{"arch": "coatnet", "model": "segmentation model", "dataset": "numbers of one to four digits printed on busy colour backdrops", "train_examples": 147500, "image_size": 48, "grayscale": true, "crop_scale_min": 0.8, "horizontal_flip": false, "translate": 0.12, "num_classes": 11, "output_stride": 8, "norm": "layernorm", "norm_position": "pre", "activation": "gelu", "mlp_ratio": 3, "head_dim": 32, "fused_qkv": true, "qk_norm": false, "parallel_block": false, "inner_norm": false, "patch_size": [2, 2], "depths": [3, 3, 3], "widths": [64, 128, 256], "init": "kaiming_normal", "residual_init": "scaled_by_depth", "optimizer": "muon", "muon_scale": "original", "lr": 0.02, "momentum": 0.95, "nesterov": true, "orthogonalizer": "newton_schulz_5", "adamw_lr_other_params": 0.0022, "ema_decay": 0.99, "steps": 13000, "batch_size": 512, "epochs": 45.1, "lr_schedule": "cosine", "final_lr_fraction": 0, "warmup_steps": 650, "weight_decay": 0.0, "adamw_weight_decay_other_params": 0}
Rows from block 6 of a small segmentation model, named by matrix and row number. Rows with one number belong to one neuron. Each number is 128 + 24 x the weight over its row's rms, rounded and kept within 0 to 255. All counts start at 0. Numbers have three digits each.
After each neuron's rows are labels from the 100 images, of 14848, where the neuron reaches its highest value: "peak on" is the class under the peak; "responds to" is what is common among them. Only what is clearly more common there than usual is listed. The data: numbers of one to four digits printed on busy colour backdrops.
# fc1: MLP up (model.blocks.6.mlp.fc1.weight, 768x256), inputs 128-191
# fc2: MLP down (model.blocks.6.mlp.fc2.weight, 256x768, transposed), outputs 128-191

fc1.710:099111124136132139112143150124092149095160122111122104130125121122133067153140108071116105103174122133154140105169103127126104132151119082127136118187157146111147131135119148147121122170120123
fc2.710:123172134074118171130125135139110083145107118132097128120173102143142115125157110173179103148157154129123133090096127169151142134127139128155165093122128126096096141106173093099156092127151129
peak on: digit 6
responds to: the digit 6; first digit: 6; last digit: 6

fc1.258:107129119113135119143151165142087153105163096076127116137114169131118127149136133116148122134116166123150157107121105128122151165174066112150168142169150138085126126129126151114130104174117125
fc2.258:103121148087135128126188146136150124100132131093099112103134099139082142168142139122158105151118146056152063077084144112112149121111137120144145093137148116122120105116111120109111121126161120
peak on: digit 6
responds to: the digit 6; first digit: 6; last digit: 6

fc1.19:154089144136135116149140115138110162144120106145114089168112111125169115111160128107111113125110108122141139150075131102123168113102123146144140110095133116117142112128100137154108162107212149
fc2.19:125166070129152149106119163093153141129134135144102101115124125098117184133102143139132117152099116118120140100120157124180115137127118135159098150144139141120145112133160140145130178093091124
peak on: digit 1
responds to: the digit 1; bold; last digit: 1

fc1.381:102111119179125127111126129123126085061137133108101126108150108108133110075141134139095162102111133108117135128176123133153145129114156064116125137107141172111083141107141155098097129124146104
fc2.381:166108102087114137141114162132166138145120139115103129149135099137136109152136096143144097145129154173094140094104125146114158131132115162161137090146097096127151151134130101136161161119133124
peak on: digit 8
responds to: bold; length: one

fc1.165:127173124118102105128112156144110129111175131136127102144130103117139136161114145135120139128119124107160120148162121164142120134130099126122132184134166129147140122134131146056142123089106106
fc2.165:110116149130116090125171175143158134115102124137194146161147101096164147102128172162124124113140128115141112094136128128141167131128126098147088150128124118121110144182149135118136111147127128
peak on: digit 4
responds to: the digit 4; first digit: 4; bold; last digit: 4

fc1.439:107134121157124131099081148137102109124126124110111125089158138100145151131161123157122126146119132124122114114102170129124141140143137124133141148151127123145139141123143153089125137123163159
fc2.439:165083133136115098123094138107121123112160132148153146147088122152088112115093097125159149135123177083110135106153110113087073141152113107173112120106136134111086106143177141125110160189140130
peak on: digit 4
responds to: the digit 4; bold; length: two; last digit: 4

fc1.10:137108153096135168118145125146104155123103162095110136120148123168136139121152128120123127117134122098114127125130155130102096119117138150119126125180147118130106103123130153144105132089139156
fc2.10:100144091195141098181129118138131127135096093152104103167167069113068103134156133141115148141136114150126106158103121097146109143138148138132131136113121138140127113118154140128164128105128178
peak on: digit 4
responds to: the digit 4; last digit: 4; first digit: 4

fc1.440:143100132114126172111115150153125106160162146123119131116133122118150082137171184120124175121147174132123135155116119152122129119120137125111135171128066121164119156142116148144132123116156133
fc2.440:118119122117135109119096190136141133112158120111090110169117132129168143116070119105154119110125114128150141107151129123108138090076113142122123141108144104128134139090162148123152132153140102
peak on: digit 2
responds to: the digit 2; last digit: 2; first digit: 2

fc1.672:128128179144115110117111115175150148107124124076158144133144159152116153144118173121144123088133134144152109082107099167121131141146142148157136121123165122127144110118094151194127125119137143
fc2.672:112140102119116145118133146123110144138100131152109169090108104161118079161141123108122130158101119113067120151152106131138106104122185144117128135127080144115117134124164116091089124108144116
peak on: digit 4
responds to: length: one; the digit 4; first digit: 4; last digit: 4

fc1.2:120116124128135120158148079138102146173151091105153136135118106161145113163080168125154189112118135063187116105114130200116161111148130127121140126127109097136115202137113115154109145124149122
fc2.2:111122148136129159086069078116116143078118108146131081140173099126122189132145169158154135112161145113117107152080116137136110172107121122141130120126159134090141154111136136145155086130112158
peak on: digit 4
responds to: the digit 4; first digit: 4; last digit: 4

fc1.696:129124101114147155188116098127167152127124117118139123109161175146139155133156110120150112093102108101108142139133153163141128170130146126152132170111137100116110095091166142107148129123105146
fc2.696:125099105113121120085123153096059090118104110137160175153158110114129127133130119114106204117137105132116123143123144096140113124096152075151123114111126147120118126096133132110124110121133093
peak on: digit 7
responds to: the digit 7; first digit: 7; last digit: 7; length: one

fc1.598:101143143131124151105133138155095155143152134130123159142140120189164134099141137146133149157130101100116138148132095165144104126126150144158103107108131116124149136133143155087151126143095153
fc2.598:115099136152141129104097083128148132157142127084109183088135098122105127132128105112137153126107141144159167148139132140156103167146138141153110119135163117134136126128133119120147151128083060
peak on: digit 9
responds to: the digit 9; first digit: 9

fc1.250:111127148116137132126134147133124131139142116121104125123180125212139141158132144153099133138126156143139141137095090133116111106094120101159111142137070131167140100118152129078155121136133158
fc2.250:109122092129114113116134120158137104129117106097123153163110165106117137160164156135140160122112103107122092069169126092087127153145167154129166093134128087127138146142098141145142170114084117
peak on: digit 3
responds to: the digit 3; first digit: 3; bold; last digit: 3

fc1.82:074181099149157075098122153134164133134088094141104128111146154121103139153109149165098148155102110121122137131135108143174120192141116124121112119125100097105145145108120126129146133157148101
fc2.82:102142139138134167076127134121129135125096108050131149070170124113139163114132116137130143211109108114131088139157129109098161094120172170115119106117132119132145132154126085107174138146108118
peak on: digit 9
responds to: the digit 9; bold; first digit: 9

fc1.652:103120089159127127143123112142173150125156089137149149113139142113108147139139132124098179102130187148122140095135111136126131111102163086104138145141126115104148119117104164149130113136156159
fc2.652:130134098160114066088168104118127194122161144104097114148142092142130133096133125109158120072154125173125117140136131117124207103124137146113165150128131108116154100169121133085127120121099146
peak on: digit 7
responds to: the digit 7; last digit: 7; first digit: 7; length: one

fc1.47:103141097143090103144173124160154119130112161107136108118119164116105115133084130143118132134139144127107063132106072117115118110110112138101146136124152131102138156107126183110120143109117144
fc2.47:134120166091148122112124112113136102132117101088130132142149129142182112180116166115127068113144114177082142160147141173105103138122125106166121088143099133112111115120142119094104091122131139
peak on: digit 3
responds to: the digit 3; first digit: 3; last digit: 3

fc1.698:106121121168099111122114085133112096122093083096096156176135133126110171123136124142140135111100095105124130129107129102114184131100122137195099120148102062127152143139128137090087129130143173
fc2.698:152155135123132102102153152142128096102128166154133116130144132151127103103139130134112118144114109112103139106116123151134105145135122117112151109116090121145103102133134144194151167110099157
peak on: digit 4
responds to: the digit 4; first digit: 4; last digit: 4

fc1.415:166162134102182144150138083141134096132124161105155131136180114138127139105137116106136127126155130121158099108126130132140094149141097115116139133138139116105149134131167148099117118089093162
fc2.415:138166137155158132118127123147118129123115107102122152101129125118101134149126112164120162153110142118115072130117115112184121118123175114145136136128120114143135092135084150111111154070149113
peak on: digit 8
responds to: the digit 8; first digit: 8; last digit: 8

fc1.291:159140143128120132130111076098104106124127138159135115145145130114169136117141120093111098142129165101139111098130127145136108139131142129113151153142108144155130138110124148141158154140142150
fc2.291:143117117126188166117135133113095136129148116116145143088138103132084127098141133123131150103091112144121067122119123118177129094120154134105097121139137143138159100138126151089163123118121126
peak on: digit 8
responds to: the digit 8; bold; last digit: 8

fc1.632:173080126161111119140156138124128148137147113132124177116131119103100159137145103138111107138144102172149098131086073123145131112141180118152116156140136060104087128112125144138093138085155186
fc2.632:083144121103150105122096106106128111114126145110199130129114132125163175108136143135132142102100186128119125112095121148136073146094150115117121134076128144131089170131162108128139148118115070
peak on: digit 4
responds to: bold; length: two; length: one; last digit: 4

fc1.17:092127091125136191118126127108102161132110139119111122144113123108145096122106126170077150099156164104138122137111108151143157132122122145103138120149160140096121130125130153110108133084120146
fc2.17:104139120126116151106124133133098150090124107149141129095136085115160097155168065090123159130123142129163124168141124061129139167117133116135103127128113104133112101200129138185112137110154130
peak on: digit 7
responds to: the digit 7; first digit: 7; last digit: 7

fc1.194:163165135172113141114112114114111148099151151123106146173153130163103158140151155139159101119142142133068070107090126166135141140123109163129099144104174143128172125114139162103103150125128142
fc2.194:144104127151103149144158138081131117159100117112130132109103112159134112111152092109109144130099190122144098111140124116131145159130118131141194087138148134121111099117126110139167168108106103
peak on: digit 4
responds to: the digit 4; bold; length: four; last digit: 4

fc1.405:138123124147166095110157163145162132126157118106139072137150199113148111140139153111146105172118149133107146130146109139157135105084107123144133179142122114094111106114098141130115102139164119
fc2.405:116136104079123131127096133084117116148145089101137152171110137108144140073174109150121152162096154129138130120135171104100140059094129113114107109129129112156128132133143147148179133124106149
peak on: digit 2
responds to: the digit 2; first digit: 2; last digit: 2; length: one

fc1.249:125132134104127123095125121170107132124117148082112091112164160078160107145114143151117154123173108111133145161172151175137138131088153097108144112122087105160165126138116107132112133119124172
fc2.249:093135170127110122131117117081094142104142129155059154118122131123108130099152129116126107141185139144155135103139100145089128152079168082091129131138143169137130106162145120102143137143152158
peak on: digit 1
responds to: the digit 1; last digit: 1; length: one; first digit: 1

fc1.627:162137156080147124156113131147117123129167140111067125136151121080175164152182145163098068139116130158127095097084120094081116100135126111117138123106133109139103145133143127144106131157070121
fc2.627:127116126107123151150161144100144115097119142160142143151143150152099074135132134128128127098126147152163140128112132135139136111060115126162143100102160141128161129128132119153137122124119148
peak on: digit 1
responds to: bold; the digit 1; last digit: 1

fc1.620:085121093096115193136172129120106131120129119130153149116136157154123156142111165142133125117166143134111129127108127098148153118101124101147147108135135146188119125114144174082163136144108069
fc2.620:113160120177127163135143144100141107178142155153169133135086133097098079107150120125163101168158156108123114101162098122117098130170118144129114115146152053113138130089130133139169134152107107
peak on: digit 9
responds to: the digit 9; last digit: 9; first digit: 9

fc1.99:129113117114113151151159118157091126122157103124133101128147127115136100148159134149166094107112121145113086155131108117122155172160116119099134163181135129125128086130156140130134120165166114
fc2.99:098124182117110124146131112112092123136083121081134131140115077109156142159137143143112130099149106136121102112145159150147130109099111116158136115129140147137152111158157137107148184107157158
peak on: digit 6
responds to: the digit 6; bold; first digit: 6; last digit: 6

fc1.637:126177122123091128090136118137148173130130103109119162115147132137123166134103140165131131133163170125078133105141156107150105184095131111170125130124145112128137093099103130123113112148133182
fc2.637:145116145179143120122126137137118132077173116105140120108112159057143187138140081148116161099111109111154099167125158145152139121086137133128153138127077120119124130102133133128112128159093104
peak on: digit 2
responds to: the digit 2; last digit: 2; first digit: 2

fc1.312:155178136159152148142144112165135109152110127143100111112119125091144124099100151126116164123097130115134104108154133078093118145119126122124129106170107124093089108100148147106143106161183140
fc2.312:124111135119119126136150110170115101122131174113134132120114111136156144129101103175139132083129128148134167072206160092140124165085103114083109125138106157087146159116116128084134163116126095
peak on: digit 1
responds to: bold; length: one; last digit: 1; first digit: 1

fc1.510:128148139127125141152138123123112095104144098110104127156108135095112130102115140102083122158098121127143146145127117142097131107150170111120164131125100109155137110150083117131091149125142151
fc2.510:113150135129127120111160123138121115123091122167105139115157146137117113142129135143177142095148165121090075126126116093148157137142130123136109094132129141090152125170093146121171103071095156
peak on: digit 1
responds to: the digit 1; last digit: 1; first digit: 1

fc1.601:088148124095100129156107153103143141116141124134096127125086122084113153135161132151135136138164140127162151139116112109150156131172110106129133118136128142144102135133135130155154141147098135
fc2.601:137098196132133136081162140108131158104152124152164155138120145140123112112094116128154153125161125088130141124160166125113105171143100089125124166104126098159110059146138152134169100141116109
peak on: digit 6
responds to: bold; the digit 6; serif; last digit: 6

fc1.563:155144097152124150135136132131153111080157110086112105127090121121128101098105101147151100069095110111161136155140131164181115151126080111154157173155119084153139132141138097106122126134155148
fc2.563:111136150100137157100130140138105140114154153141118161089156159112097121127165123111158151147103140087123125149138132127138132137131121119099166092155129166130128145129055133102163199105082136
peak on: digit 6; digit 0
responds to: bold; length: one; first digit: 0; last digit: 0

fc1.155:154154112120121140136129109112091143142157125091152120135128142130121092105115171097108156161139168069162128108125092128119104128116170109154126157142121169150120120135147179140156169148121121
fc2.155:158123108157152097133141154129138117140155137103076125113129122135152133156130131130111152112131085142127123148110117155164165097104138133111175084141141114095172115141123122105083058111141133
peak on: digit 1
responds to: the digit 1; first digit: 1; last digit: 1

fc1.345:142152159119096160137127150119098095116106111141163133120184124107105171095081118091117124123123147199143131194105109138108148150107092132154098105112143135157136123118122122144095155164147135
fc2.345:119120124106162165115117127172156129146148122111125140130124117152132129128169089114087141196146156108134114144114101134134167122111145178151128072144141158142150124156163139086158154125127149
peak on: digit 9
responds to: the digit 9; first digit: 9; last digit: 9; length: one

fc1.102:096129108143114123107097160144121120137163123139160134130137157121132147097089141154112132138130122168121172159099117147120117149166107116156114132160132130121148096146158134071132137102117059
fc2.102:143138107120155165108110106116136150167156117109103144118137104093108120136113136116164142153097090105071088113156154103104107157139121102131116098139128104138161159138103107108125098160147170
peak on: digit 9
responds to: the digit 9; length: four; first digit: 9; last digit: 9

fc1.200:097137135137111155121128160116108147078197099125165142150127109141095119114113096102122110138130119134147158160122155100114129154184105116137183134154133092126153127094109158159132097128126117
fc2.200:118149130110154146119150130117133104128096117139119092116124137095139120161136139135164087107148135064140118111098137144125167144123135104163151129129135083109143062106117139103125169115144096
peak on: digit 6
responds to: the digit 6; bold; last digit: 6

fc1.618:125143131129124137080081157193143120097139154137148085140150164122103145098168133085187161134114121103119118106116113129173141133118099126132138126096110140134150117141135128148151138130124091
fc2.618:160103171116133150101113106086117134131153088119133152111109110138133140108165091119098132131137166113109122146091089156135080117176110071095138106129116143129106111142135148150162109146131116
peak on: digit 0
responds to: the digit 0; bold; first digit: 0; last digit: 0

fc1.147:113154094149138090137126113139147141114131117113196185104158140142107145149079105143130103164140139085139120155155094130122108105144112123159103125096142115147110149127124134108134173190128102
fc2.147:156106129144173161126147152114149150088110137127106199125131109120108111116115158153163154100102126114150138136095154126115094120137168113113091134132128108206153142156075145169132106093146111
peak on: digit 0
responds to: the digit 0; last digit: 0; first digit: 0

fc1.731:137141131142124147123118125150115131117133144129125138136138102136094152107164118108121147154135108176143170162131106088146101117148153094095115161161102120118128179088131128143118136166116159
fc2.731:100175157092129127123156113170141126152096097124146145102143118066150105159121133121128145142120118092136157103111092137192133108144145091100108114093128123147123136154146128108148118104166116
peak on: digit 8
responds to: bold; length: one; first digit: 8; last digit: 8

fc1.162:150177168136119082156136166117096117104196144080143104149146146112171095174134136132149134131166134131127142153074104149132116124136162128175119124143122149112169115121081148124138123144114157
fc2.162:119130111145115143127098120102172115116123106108081127133083116110120113088150124135110122125137130131126138086148114138071124084103112163114142115112087128133125114200129070143197166118119121
peak on: digit 3
responds to: the digit 3; bold; first digit: 3; last digit: 3

fc1.9:141154116131127137104110127100067162101173121173150126116085071153093149135110125104129107112106174140146137151112058154131152137127109107159129114116157133133087133126172183153113140113104159
fc2.9:104131144192124136125153155113119100104154155166113165141150106123141113134095116139156139142124126110135131109132136127149110140144139114091151150081112133167109101152169079125148122102131140
peak on: digit 6
responds to: the digit 6; bold; last digit: 6; length: two

fc1.688:134145152133116091122118147163108112141096124098126183120163113152182179142171155128142129107121124117115134107104147125114140136140139100165109143121140138152116110144135131104098140147153127
fc2.688:107111170098141158149119151106101122152110121110154129104084104107126103125107130100133109111141139081120113164154126117165107131173110144092160127105106141135115151080129125152189136097096082
peak on: digit 0
responds to: the digit 0; last digit: 0; length: one; first digit: 0

fc1.659:130137115091123106152127092140121122133124087120157161113140119126163095113143135127087160124141116136133145134143091123098169096148122074175122136130137157137157102084099085119143155116126126
fc2.659:149100103139158112151091121134131108102130094180096140124125159145119177165101143103165150152148141132104140081144139069143099153155094113097130097120098106128095146169086132121123131133131135
peak on: digit 5
responds to: the digit 5; bold; last digit: 5; first digit: 5

fc1.413:134174113103112150152102185135137136122143141154122134135086116087095148144105146124153157122088173161145181162092075137138139118118124125103155127152089127140111132074140118161126116160132113
fc2.413:095115112142176137100144147109157110111128123144146153157128136137143138131120149144185131115136125088126102130163142124149069157164107131115118141142128099152124111129100150133107114109097143
peak on: digit 0
responds to: the digit 0; bold; last digit: 0; first digit: 0

fc1.186:111131134118113119170120114108167158151139149101152162124093114099139111109117087153141125133100114141164147098137131083112105090168140127102117171139125123126067131092187163080104121142142161
fc2.186:109122154096156198122172139160102135109149123085127137137132150128110118128129117127130101117123100127135138130137155132095117121130128157158170151123169101157125152111093137142125161107164149
peak on: digit 0
responds to: length: one; last digit: 0; first digit: 0

fc1.738:112118086125154145153156125131110128120140122125138163088159104110124152160098114171104171113116132122122132118163130134159099148119093085127121134194168147139146120128131126147154149123142129
fc2.738:119135140143135154125105140129129121125158134114107166187098142124087112107134139122153097126120128109127142096150132096124120101123143118091114109137096133100120113088142150106145142154125144
peak on: digit 0
responds to: the digit 0; first digit: 0; last digit: 0

fc1.454:107149125107133130123109144148115109103159130128090123090139111112128109120123108100117143130148158165133149103142120137153145098123165165098147100131135128074119164153089093143133150123146125
fc2.454:154129133149136142104105106113097133121132129136112144120111109159135119107104143150067142085127077134122127115124138107120166151135133113119152142157108085136115094141128132138135113109131105
peak on: digit 7
responds to: the digit 7; last digit: 7; bold; first digit: 7

fc1.211:188126137143096153086164130126111137118160156128095152131126161118119077128176119149113133101101123161132129098156131121131125147110129181199129093138148130083153113104168142126132121107129132
fc2.211:112114121085173084153137160164127111121126108115125154150146097163156101134122153169120090171095157115158150160119145116109132157149113135136128138150167138114126164107127086134109164107121096
peak on: digit 8
responds to: bold; length: one; first digit: 8

fc1.722:161125118131116108105131138164115133138168164136099086117142159128138131113100146126132152116158120153146086133134129109112133128127153095134142120137105135135098127132166134102163163146102102
fc2.722:139131154111123103110125152137148137138094090131142138089150145106071112093126109143109091136136175139155166109152080144132122107132126120116114097097171122127118133120125095146134140098108142
peak on: digit 1
responds to: the digit 1; last digit: 1; length: one; first digit: 1

fc1.560:128126127097141129093140131104089105114152128110133120161133134109145124106132193125151149123147135088113148171120074132111117120110137153115111120114138157108158132132170129092124161176126152
fc2.560:130153125085157170140122110105133147127133105080126174112125121124132105157096098139135119092136127137096111152150127174108111075098173140156108131134106142148157135131076126131143128133140114
peak on: digit 3; digit 8
responds to: bold; the digit 3; the digit 8; last digit: 3